Rows from block 10 of the image encoder, named by matrix and row number. Rows with one number belong to one channel. Each number is 128 + 24 x the weight over its row's rms, rounded and kept within 0 to 255. All counts start at 0. Numbers have three digits each. After the name is the row's rms in percent of the matrix's.
# convs1: first pointwise conv (encoder.blocks.10.convs.1.weight, 208x208x1x1), inputs 52-103
# convs3: second pointwise conv (encoder.blocks.10.convs.3.weight, 208x208x1x1, transposed), outputs 52-103
convs1.25 098:155151131147166148123097144132174081151107155134152097099172099163124100113142146106128130181097116122114119053165119097120119118102144142115137115136124150
convs1.26 103:108059096111114101133138156099094133103151177140124138096144136131116131101131125119185127100123084139160133120115172135127147143116155127100109103165134131
convs1.27 089:121141164151110178107166093137137143117128109147134109118176129123159103109116112119096117077101166151112099121123113126169154128125129128146104150146132146
convs1.28 105:110151082119149137174113131125109090132136128154104121137159115132133054157095140114116142170134123124106143126178127118151176120091076150120112166119143105
convs1.29 097:098121136099114119123128141086100169117108127113145139144120149145154130085135094143079107131117121110120122147096115139118122171168118141095113140136129101
convs1.30 102:123086147111140141130130093124150166141182116150138150122121141143127120083107126140130100110129159152149102154106135119133097133128087151140120119138135130
convs1.31 102:134145132087171148141143130092130164131108092152127178130174108105111150077125144099109100126123142115084088128164099127124128150152100124150137132111138132
convs1.32 100:140113148097108129155069138105134151133132145072151103157136120134128150075148101071143123114135147129118124132121130111112132134163131143093170146152139116
convs1.33 100:123089154133138089120156112117140153092095140124148128142137099139138131083180139124130131117124133128131143100128096139118116104138115119182111135162145120
convs1.34 102:092164113102128116139110156105160119128148150075131096156112129113127155111107095114111135143116128127128149125143097128088127133155126115176166145159154135
convs1.35 099:081144096100074157153152145116171085120156118131119126130131154163104122163120113095098070132125131138095135122117086159166133097132118154116092113162155140
convs1.36 097:122150093155124081141112112145142102111128146147133138109154165147125147136154122127149133139109093136133134113177120153131107141100113144101150123134147093
convs1.37 103:129134143130092136124179109153153146123132116124121122135179102127157120122138093091112126141110104156111119119149096116101157128114144101150116117150151125
convs1.38 101:114187192141088126141127105134124106126108102136119113119129130133121117088126133090120140092122172161126110100085117127184109151136091146134109131163094112
convs1.39 109:156135122123177137144123156155129102103120153128100125167116127093131149132091124111116113108075141150087129143150093112092144116128133131146151164178131116
convs1.40 102:123115082135101114131164150174141108154099150142117116099136133104110107117125113155123127131113137155112127122127121169122132089097131140135145139109064127
convs1.41 104:116081174105091168152139126132147163123076104183159119120138129139131122098145121125098111133098160128107130124099072097113143110140143106173080147140137141
convs1.42 103:138133114116124103089156177131168106115164087156096106148131157128118118145090078107118133146083114124126141106115116178123132140098136107111121158106102102
convs1.43 096:143179128143110104074143123145115108177139098162140109113105140131100124136106099125075142115110147114119110135146135192163106159140152142147123141133109105
convs1.44 104:156125127154112088119139096179129141143058100152104116129130176127159138130159121119101095096112147163138098155128118114169121116120104129157088092126147130
convs1.45 108:104101136080095103138145102135129150115158135119131150139102150133103138068132129113133115121171141156124174137108146126107168144131122126130143046171110104
convs1.46 093:122098099133141136104104156156133079144128147142121157079185099167107099122156127120111112126150149102158124124139118096128158095106118145130105182137120129
convs1.47 104:156148123084123164134182111105121151101108137127148163143172108115094122103132113097140123109091076146140142145143169098140169125112146070138092113122115120
convs1.48 086:090141101076113086114143115133153096130135132145131136121115156136095153119158163110127124119140128123137147122122129140145115159101060131135084118128159116
convs1.49 102:132127116198138107099118136164124148111085088158124127157192110133185167115142145161132105094104153133129135143114156162116121117156144159097090120145185113
convs1.50 107:129148111154131135131145148168113116141070130125120099105151157154114127106130102109130116068118168114145103123127101127186117135094103121134108081131151113
convs3.25 104:128145136105171110156163088094167173141129211130153132114144148136149118113114158111158109128177124124154139126153113133154114163122108170132091142147127153
convs3.26 116:102156117121098132098157148119145113126152113101099152103116109147162098134113141134186093120132117152163134134111121119152125104157114117144127149138139102
convs3.27 096:146146112156127145128150159141139113138173157129172134163100140116132134125138127124084117095121081134142135134100115138154149124141154110081126134163127117
convs3.28 105:112086132138107162120116145139131123133119079154134137105141111155139095128108150116100166147095165115106116094118157122100118123111128103147173155124108100
convs3.29 089:130115108106129162110119145107129121148067135120130141126124132124111097133134107154123125132122144110115145144180114123113153125111090156084179182140146114
convs3.30 088:136107102111124111116079147133162127163141098095152134096119106127128127075123136097148103144142141101200132073182152108122141108156139131118120133116146130
convs3.31 093:101101125130104146125159100148113113119150115103160104149117121130126104166123132115106135099131089110126185133173129158160126136103168125119095113130099108
convs3.32 112:123132121116103068123102124076140139116124111100156104103126117125092125129114117121148097151122151118112119128136163113100069139149085120185106101144109106
convs3.33 103:083149185149175109082122093140183121075150119066104115105112088140095116144091120124161130152111153146147120087116147108128164132130118150145109145092099123
convs3.34 091:144121129108125148097130113154093138123140165135136140163159086094117137112120113124125156133134132104147121143140116140134157085130187111119107140122129096
convs3.35 096:119143090154114130151123109138139146120131080140140116147101131133113106139148154134111144082103086105093122159084127129143113113109113072123136114126109110
convs3.36 090:133149170101115109153170141121116179136115163131130145163139157156136151120111140128155113162141160179124109155090096156113134160126128158122112124160167107
convs3.37 112:137157122133154136132153134054128152149107088118101137121160117143177120108081097121168149153126158145141130085111134137087154151133108192123132105119116145
convs3.38 113:108146124130157153154123105142130154147073106123123124107135114139114155105140134132141119113153149139132109109138143112088152183134089150149101089140114137
convs3.39 119:123147126140142093150136117128152129145147107113125143152134181143128144130152132116116149119095141143131142145078154103099128150152095140154126146161131139
convs3.40 109:162182087074143137125093176105112130127077123101121143126143123140125175069102145152158118111136119191136094080131119151140154078135158132105144156105129150
convs3.41 103:122152141134114133134144136119118123105156164152187145137118113153119162123164134163096170112143099144136143115138119155145143138100150146124166155129142141
convs3.42 093:085133137085141131113138199114095113132095129115147132127098135141109150119129125145111114112116128129081112119107070159132140117151083136111117137139111102
convs3.43 096:108140119117156143083132126145127194106129126090139108101154139129104097137093140128105093096178093136105078083127154075126149106080130168183137162130130129
convs3.44 100:153099118159148145086090142134173116132181147104152169117096124117129093145116145123140126070126098089160153136113157128133082098104094078073146182095144166
convs3.45 096:112160139155158122175135113184078104101168134147137185144134129128148134161143125142111141136103156119128136162160081130094138114111164129133113118122155140
convs3.46 082:087130088084107133102126141091124142128090110144114115129146142114155089089069127116134126096107082097096110146148150103150127099146104131120083129106145104
convs3.47 089:094146117104113130127134042116156124162129115065124110136107139139178119140141134136129138106120127113123120128108135103131139130169131098125091094112148088
convs3.48 079:148174154163171120195147156165110117108133133139108113150097129117126153116112123120123107121126121152074121144110078152108122113103124142122128120111121146
convs3.49 109:130120130114113129164137126137118138138164109161125110105122117121109133140149139141138120154131140169070114156099095163111162102132138170142150136145140096
convs3.50 114:131075105184130173094138106160167130142187110113153110126123114126133093125119117117129116064112078093154151129121162145132143103134103131094138146115122146